config = dict(
    train_examples=195000,
    norm='batchnorm',
    depths=[2, 5, 5],
    kernel_size=3,
    loss='cross_entropy',
    head_dropout=0.2,
    epochs=4.1,
)
Rows from block 5 of a small image classifier, named by matrix and row number. Rows with one number belong to one channel. Each number is 128 + 32 x the weight over its row's rms, rounded and kept within 0 to 255. All counts start at 0. Numbers have three digits each.
Before each channel's rows are labels from the 100 images, of 14976, where the channel reaches its highest value: "peak on" is the class under the peak. Only what is clearly more common there than usual is listed. The data: drawn human figures in many poses. In brackets: how many of the 100, against the usual share in percent.
# convs0: first 3x3 conv (model.blocks.5.convs.0.weight, 128x128x3x3, each kernel summed), inputs 64-127
# convs1: second 3x3 conv (model.blocks.5.convs.1.weight, 128x128x3x3, transposed, each kernel summed), outputs 64-127

peak on: arm (28 vs 0.7)
convs0.13:067137092146142107126097082121128167114079083119137131133063143094123120121082099124157120167117112116159101150165098143085118120048190095134140126156148118103132145114137140116129147136193180
convs1.13:183146140072162164144213186137136104113138155114138108109163163124159112134108110135102149093116138120139158131127112139113104148123127153178109160160123184133125176168141119179103100171113106

peak on: leg (31 vs 1.7)
convs0.40:122109103084145174132136122121155133098133095112079152145160155161081118110111136144123098065141107128108129093150145096184123125157138123128106122100086117093115151079205121146102059106112131
convs1.40:149127141111114119111120098129102135127097112152119145096131087112140123059140135101110139201121126141132092146100103177090198109094124135086152114122140132139146100163010155091146180171195141

peak on: head (25 vs 0.9)
convs0.3:078109116137156116136105137146082174141138125191124159152096146132099130173097089144170137161087147148126133100134102200160169068135150058155118131136155149153107130096139133128122119166206143
convs1.3:124123147145158125131128127129170053082124111147066155143187216105087141127160141136135191144148128096141155173093149143174046086085154135099119133152092118142100133123190136161114148111060126

peak on: leg (42 vs 1.7)
convs0.94:114143226072119098093061164152076083087108122087143061074151127079099106104096120117153132098103121111074225106142127101140100079134161107133197137105120127110140127111126124124107163113110104
convs1.94:130148104160137182087129110117064158167111114123116206109049133104104082139107090128133118131070103105113051177133097128104132165133120139139118147161135117150157166181051126194092135149131152

peak on: leg (47 vs 1.7)
convs0.109:126132133113138140113128105134142043104149079132167131082049088111161115137198137166085121202131069152132090092132094113090089145188117104145117148168145140167123113111105071108109077128128129
convs1.109:089067192159085105148155112122112115134103126080023121151175155100099105124143085092127104043110146155123143164090136129120121121091107121129167137092103216134133083133106099148093144103183127

peak on: leg (29 vs 1.7)
convs0.118:135119101120198116145117135152146131124115119184144158145204112155121135085066141121152121122088103105140093164122169144202121070098132152125085121129140133111136122127145115138096073135177140
convs1.118:200116092118097186087118107137095156065124084085106149092120105083138123129098089120088131109084136121123095101093120126102132096117102205083132156153145110100119142159103075139089117093131172

peak on: leg (37 vs 1.7)
convs0.72:130141185139182141122164137132079061068090080135152122165126161041142088139125104126155109089139147143122127146138058131085141094149156154090101129154098119164062115097149150059153129130154120
convs1.72:043107155088105080138095090105072159158113138086116104076117091091121076111049175153125108122087140107160137125135171082147077085092127110095142118143106109134110125112168090079133127126151133

peak on: torso (43 vs 1.6)
convs0.33:134094149184102111098079096152164134121141147124082125123092106140105125082124177154165147150078092144107123138163063098153168102113181100145120135173102086067075083064104117072125181118095164
convs1.33:148131162065066165200141134132093133117103139110078147126117159162118100107117157118065123169165091121155087166170122122083126158173124139135202133123089133117112161102116126102175138154089093

peak on: head (43 vs 0.9)
convs0.74:098019132115094086144122142128108124100129128111053141127111143107122131165084101097122100046136126162094150130124135121132146078105134117128142135000144161098147146110166118103122126112147118
convs1.74:137124182113094111111141161140134128140148089087112163121128105103132122140133115119171161054141121117142111068132120105170148198175134126137101153000141121168044080150149159110106135129145135

peak on: torso (53 vs 1.6)
convs0.48:111191126159109107064158080169126125121122109121161109144127142111112068097120134145078083117086203103175090114072181121142168109095122152145113142115165173116180204116129151085134106112156144
convs1.48:095109070138187129145101093117159181168120124147164079105141105142132177103098216145143143122142158090182082151149118142140110104117115152101156106158127098143119077128160123176130091122154144

peak on: leg (58 vs 1.7)
convs0.83:138150176094133098120152120128124133085108086117142105147105107129178084164195112153136178182089097146095149046115074139126117139166145135098074122146101136140124130138186121133106090122140092
convs1.83:091112191164102158098122118126097124128100177104128136115128121089112108106124138114118064081114100101110091114071155074109070123069126139092135111103109111112098131103106108153110128142099178

peak on: torso (30 vs 1.6)
convs0.38:165087162189117110087150187115144098071124086078160109105087135106153124117140106161099125080155092115099138140170070103101146135098112119151113137106161163091087120133158032172132150149155088
convs1.38:132150114117100146147204039100132120147166135157178106094191099115129121155144149105174149130142188124100078153154128125151096021090139165100158132099103127171102127163113182108150129095130118

peak on: head (42 vs 0.9)
convs0.47:141140097104101153104101126119118103162084116159169101110093090194124120130062110093140083102125127093081140169079149114170127098067052169055165121055158150095188112097059168131148066124081120
convs1.47:134086124170149102103122118118154128098166145161116164135069164160159165123102141174066118163130103171168185097139115154092095135136163099155110078166145153140096120150044148102087133171148122

peak on: torso (59 vs 1.6)
convs0.75:103072047170118090089149139104140095151107155144062113108066107155045099126113071162122149113100102169202146125094077164108162113100138137125192115126123152148182178111174104121106140130116132
convs1.75:143113126139180074155176055168133117114067133114160153135152140165103152075150183164133140106182119149117170129124174134142170141095110107188114138129146124159126070112159151133099169084099161

peak on: torso (40 vs 1.6)
convs0.120:113111102148181142130121129120137102116143134083175124130165117167110157134126083162065187183105168109145080188110050140175112082101108095129143122142066168161115139094127125108120188121117150
convs1.120:110170122100119087160151116116132144101127139110056137106082118103130134169194169136167124113191143115155164126119096144155174129125170156182107124120058156091075073124160100163119092085129111

peak on: leg (28 vs 1.7)
convs0.124:035138097138191106158069162145109054074128159170130184156158093135081155087122137127173149115133153120087120129123126152102163115168133124121096097142156116120122140138130148158084116130169081
convs1.124:121143136140078163124107101164095160146133107168163109145108147092184059146115114097084104151040122168116112132133108123123148175082137136107179147096064107122149129115132095068095131107112142

peak on: leg (51 vs 1.7)
convs0.26:181172143120143080122137126119131127150144160177173129145204133173127071171097105185134146112096108159090136109168098123121184120143159149140111126142154114159118097152140110163091149141130088
convs1.26:122081105091100145121147096145130130080125093078110123149101133073168115075101143138135100106090114091147167130086132117123135121088085128046186071105132114125108118088139069123152113051142114

peak on: torso (65 vs 1.6)
convs0.28:143147064139141106128084104149165090072143192092074073159153126152127088168103086135072141091145114175109115092173136105140072161081064066096137165140117138141129129123151129075147114138107106
convs1.28:134172188133182157119137091113155113102086107169123121106083118080138115058161187146146067187168140060149098146193133062118207145075136159092107104061157116094142078107145119157144104121099119

peak on: torso (87 vs 1.6)
convs0.56:110157095125117116123153093132074117142142166153130075146081114130164108144062158126100108131131158157140101150134107139107139162069154127156113106154055137161096140198078104088151124156166134
convs1.56:125113151109171181163092114152200135137164141130143093123122075155108156057142164179096177141123124092156158103168065107130081135144122192176142097172152102168178076127073074131150090146078104

peak on: leg (49 vs 1.7)
convs0.36:095169180143155133167114111152164094142121081190096113130098123148101133070118103127226139142125097137067123178122125143134126109123079134152079118123076119176094101113088124104178110141197147
convs1.36:080138076161069108108128123136110124091122147183165171098125185114171086139061089131067072136096144150109129124123103156099142121083164141115176158151116145107132168128138113155105128128092136

peak on: torso (43 vs 1.6)
convs0.41:054165128093147148178131154092121126095060185120170115136091152108123109072162155135150125139144142119119104157115129154102161080085121129134140122151160099081097135108122117074115158108183163
convs1.41:156115139112117130151039080160087136156088078196122092064143132135162117136140136120160085139103126114162114124105112164135087122133124112058120069112065181092126105073138185121162156189128110

peak on: torso (27 vs 1.6)
convs0.60:116101081159098136123098088135095149153133194146166138163108170152073116125104088136113132166088145134135096133039154185145161097145150085112092112165163126206094138117175143129116132148110094
convs1.60:075134145111159104109106098112131128123123129173108158124127133133137146113146162151085110147154081052183120147130177131101163100063138133111133099106077066093090108130240153157124114138061137

peak on: torso (56 vs 1.6)
convs0.32:086105107132068170128127152138127069137112106136114150083098128099164156102108107096115117162126139164113122172082125154132109134154148143161106091079147150134104152159119152080127102151211105
convs1.32:147088129177100139137143107109102189139128130135134118129150114063079111131049090119082159175125109134161095094130090128131105104126125156149139196084092128119119198123126114206144122163124167

peak on: torso (32 vs 1.6)
convs0.57:096173111141147096143165167143091105149166095132134132138075136170139167181040103137090135108128158129147060116113115122129162099107094109155111148111167097129099142160173076118156125118148147
convs1.57:054144111101160130141109114089126105170115171118131122132111150132099161128046195145115114140176186099192102106124169130199124093116154138157130152138193113125161124160130167105133124126125105

peak on: torso (25 vs 1.6)
convs0.46:079106111187124104147088110117110138112143135166136130097103141097074089116077100111163110125109163095116111167104163131109148085144130084147095104042175136130149161139146105104120115120199080
convs1.46:072148092052142145134093162111146134154118120119161192139168168097162167127152158119155172143178110090175139085148090170086170137107207144080124109107096077175094111107149121111110132096075133

peak on: torso (60 vs 1.6); arm (29 vs 0.7)
convs0.24:116130043169157116111164136135107147131164110088124150141100116118075125164098081164085158147147149101135159130135113136134107090102107111181125159125131092122111143156136132109137116150127146
convs1.24:155159169144117144103113151128150121164118157187122134100100127105122174152137151103100147137105150077124125111098165151134146225119113124111138141117025187136156087168178148124123099112153107

peak on: torso (31 vs 1.6)
convs0.49:105130145164151098106084186099103172163090136126108076124154133159091143123080087097166140093095151166094120154168142126090147103127171109142170104154114107122156163145062126084143172168140117
convs1.49:049125127055101159088102099130148137134119152133097096113101165106100137203115117133137128115144121142130037078130100083139113082093104125165076123112174065121110113160192068117133125069089149

peak on: torso (75 vs 1.6)
convs0.107:074130161109143121135112108122147097142089151140117094102138132076069141105132087088088138080129130144081121150119160106121100151177117131115078104062233126102108108183034119094112144173093091
convs1.107:110097079156094125129152158120086127104160092138121170124051119104149051144119095160165149128116117163112107140176082162134144184096131078157114104100064117119128087126145103152129096094148119

peak on: torso (53 vs 1.6)
convs0.8:114190082134121110137122119106112102077156145131129100131107116152169123162158139098130111132112138194146115091107152100166119103085112082125069123120096162127139143129157147104158126160113102
convs1.8:121130188152155123106085084103153080136105146143095096092154124142140127113162131150128118118122108067137133088152137104101154160084141150120134144100150119161179140171093137112112100161119135

peak on: leg (55 vs 1.7)
convs0.61:139125184117188106186087134122135147073095077187146195155112125158143112108144089081209151118106084092107188095137111114152109095178100157118107121126068113139135138141165144105154061097180138
convs1.61:133140120153120087104124110134069131082124106190123164099086093079149082146054088141126074148075129122087017141130110148118088111074157103117120143114139139129125134094105118115071147108104118

peak on: torso (70 vs 1.6); arm (27 vs 0.7)
convs0.50:084025075101112096097084148085132117144087158133000114090119092098143151068077124096110112084128166126109149122094116055086125090138123099113099119135153148151080059128058123110138134169101149
convs1.50:132079150117118120136167090121162158165178089153112119142140092152100119063126125124120162100093110137161116065148113120164155203099100145148147190092156150112135105130167095136069092132158100

peak on: torso (75 vs 1.6)
convs0.89:114156122150172134144112154114085141115093120144142118132125126135064144000111120173146130116117129137110121134036148151125148111149102121148161114182117150085129108094114130115131142074128095
convs1.89:155125110124132098125127090106096178107092127085096074106141088113117112013099155103129122140139120100157105158161136146165141154124136204108131106082063130072080133090151106152119127096145132

peak on: torso (69 vs 1.6)
convs0.126:115147123125087099124134101118148116169139142113136098099079146113134177160053141154119176102119159094139135155110133117136125136150065142158087115166117183128113101166152124155091117157162131
convs1.126:105182159103093155129126087140113152110160129068077121109145100102115155164156165115091137134165112086098166097162120086109131127036110129158159128101135112196103062082122102125122103112122153

peak on: torso (52 vs 1.6)
convs0.67:136190107162143132107095127131141121144109110080117063093162094137120097176099165149050148160123128176113078142107072096140162122125099080094093136193125169193151152149094138142104082137093123
convs1.67:156093211148104130127160122166174132114129139123139153108107137139125083100132086130141117107152076072126207085151124158111129146075121163121094148078126172063130120114153139155150138114176156

peak on: torso (59 vs 1.6)
convs0.99:154198116132135155188151111146100095168142112157170130110134115074154126125118161058117165097120147081181145144157060125131148105145196096153141167127107139188188148148129157179130114127144133
convs1.99:156205167156071086115089167164114146134146157160181158174097157102113106147134138179128183158132093072089116120148119163129173154084138171155083120139105114104116147186097175157113137145116119

peak on: head (32 vs 0.9)
convs0.65:105172178143135157115154138129152101145121123111097170146140084085097132140082094090205084110081122108154134121112148122151128024121126154105103110074120121107109081114084119056153131137151115
convs1.65:153111132144108185206104159122108188120099147120163131131122119139153160089134165152113120102167167154112056166158152131126124106137123108112102115121160155158136175135034134113122128124199149

peak on: head (29 vs 0.9); arm (27 vs 0.7)
convs0.78:158116081150179071094145177113110068120114116149098140148125139103111134096089129100156126079129104057125146152104071109121139057153139109096124120090094074106120117079103133075101105064122097
convs1.78:144187174182120156184150147097159150114099099125196096160115097164142123166134138135106149144141103104116086079111124161169113179152169099134078139105111166156095089118135155128156144156226136

peak on: head (63 vs 0.9)
convs0.104:150106122084181112130106084116134123134144092094184119086135126084173128165108075145125079148101147134133128110130113127115117101104155074108096132091149157130170128158089136097155122117113133
convs1.104:170100114101148135103148131134159063130118160116112130126092169144098110092145217090077142082133107164147149117155200101106134137105100152113152117172152151193116110104143132175121140180165160

peak on: torso (44 vs 1.6)
convs0.97:130123136153104152110076135119112126157096133121108138147125172113093138138108120201100107063136101132147168129168114117057144076096127105110137112084178126154049134165178100158126049135138148
convs1.97:163098135121129093115120112074190163135132149140095136095164126115137152126174170113171133145121097161164128153102092085158156147145128140126105149167148139156133102093244131126101091090057116

peak on: leg (52 vs 1.7)
convs0.20:160148139095242139136143139142086109074112080167157129119173112158130123097148169122180135135129114075108117107154119193149139119135099139088083111136070152107113134102156152174137124058144115
convs1.20:165121183133053107117105102157100142124153139180067123088093108090141122141108091105067068138079083179067095103112113088110093127141133162119119147103124145128086086110083096124087095144096157

peak on: head (43 vs 0.9)
convs0.42:087122091118055169146078074136107059136170123161131133174072112144114089053123116179177085145092121134124150113110119138106140128085074097098110087082148161111082152164071151125108109147191097
convs1.42:113138124137153110175132083095094194097117139092125106103133170117132144133092114079166170117136132128140162115088118135165112131155177157123097137152080067107131135093142141104195139153106150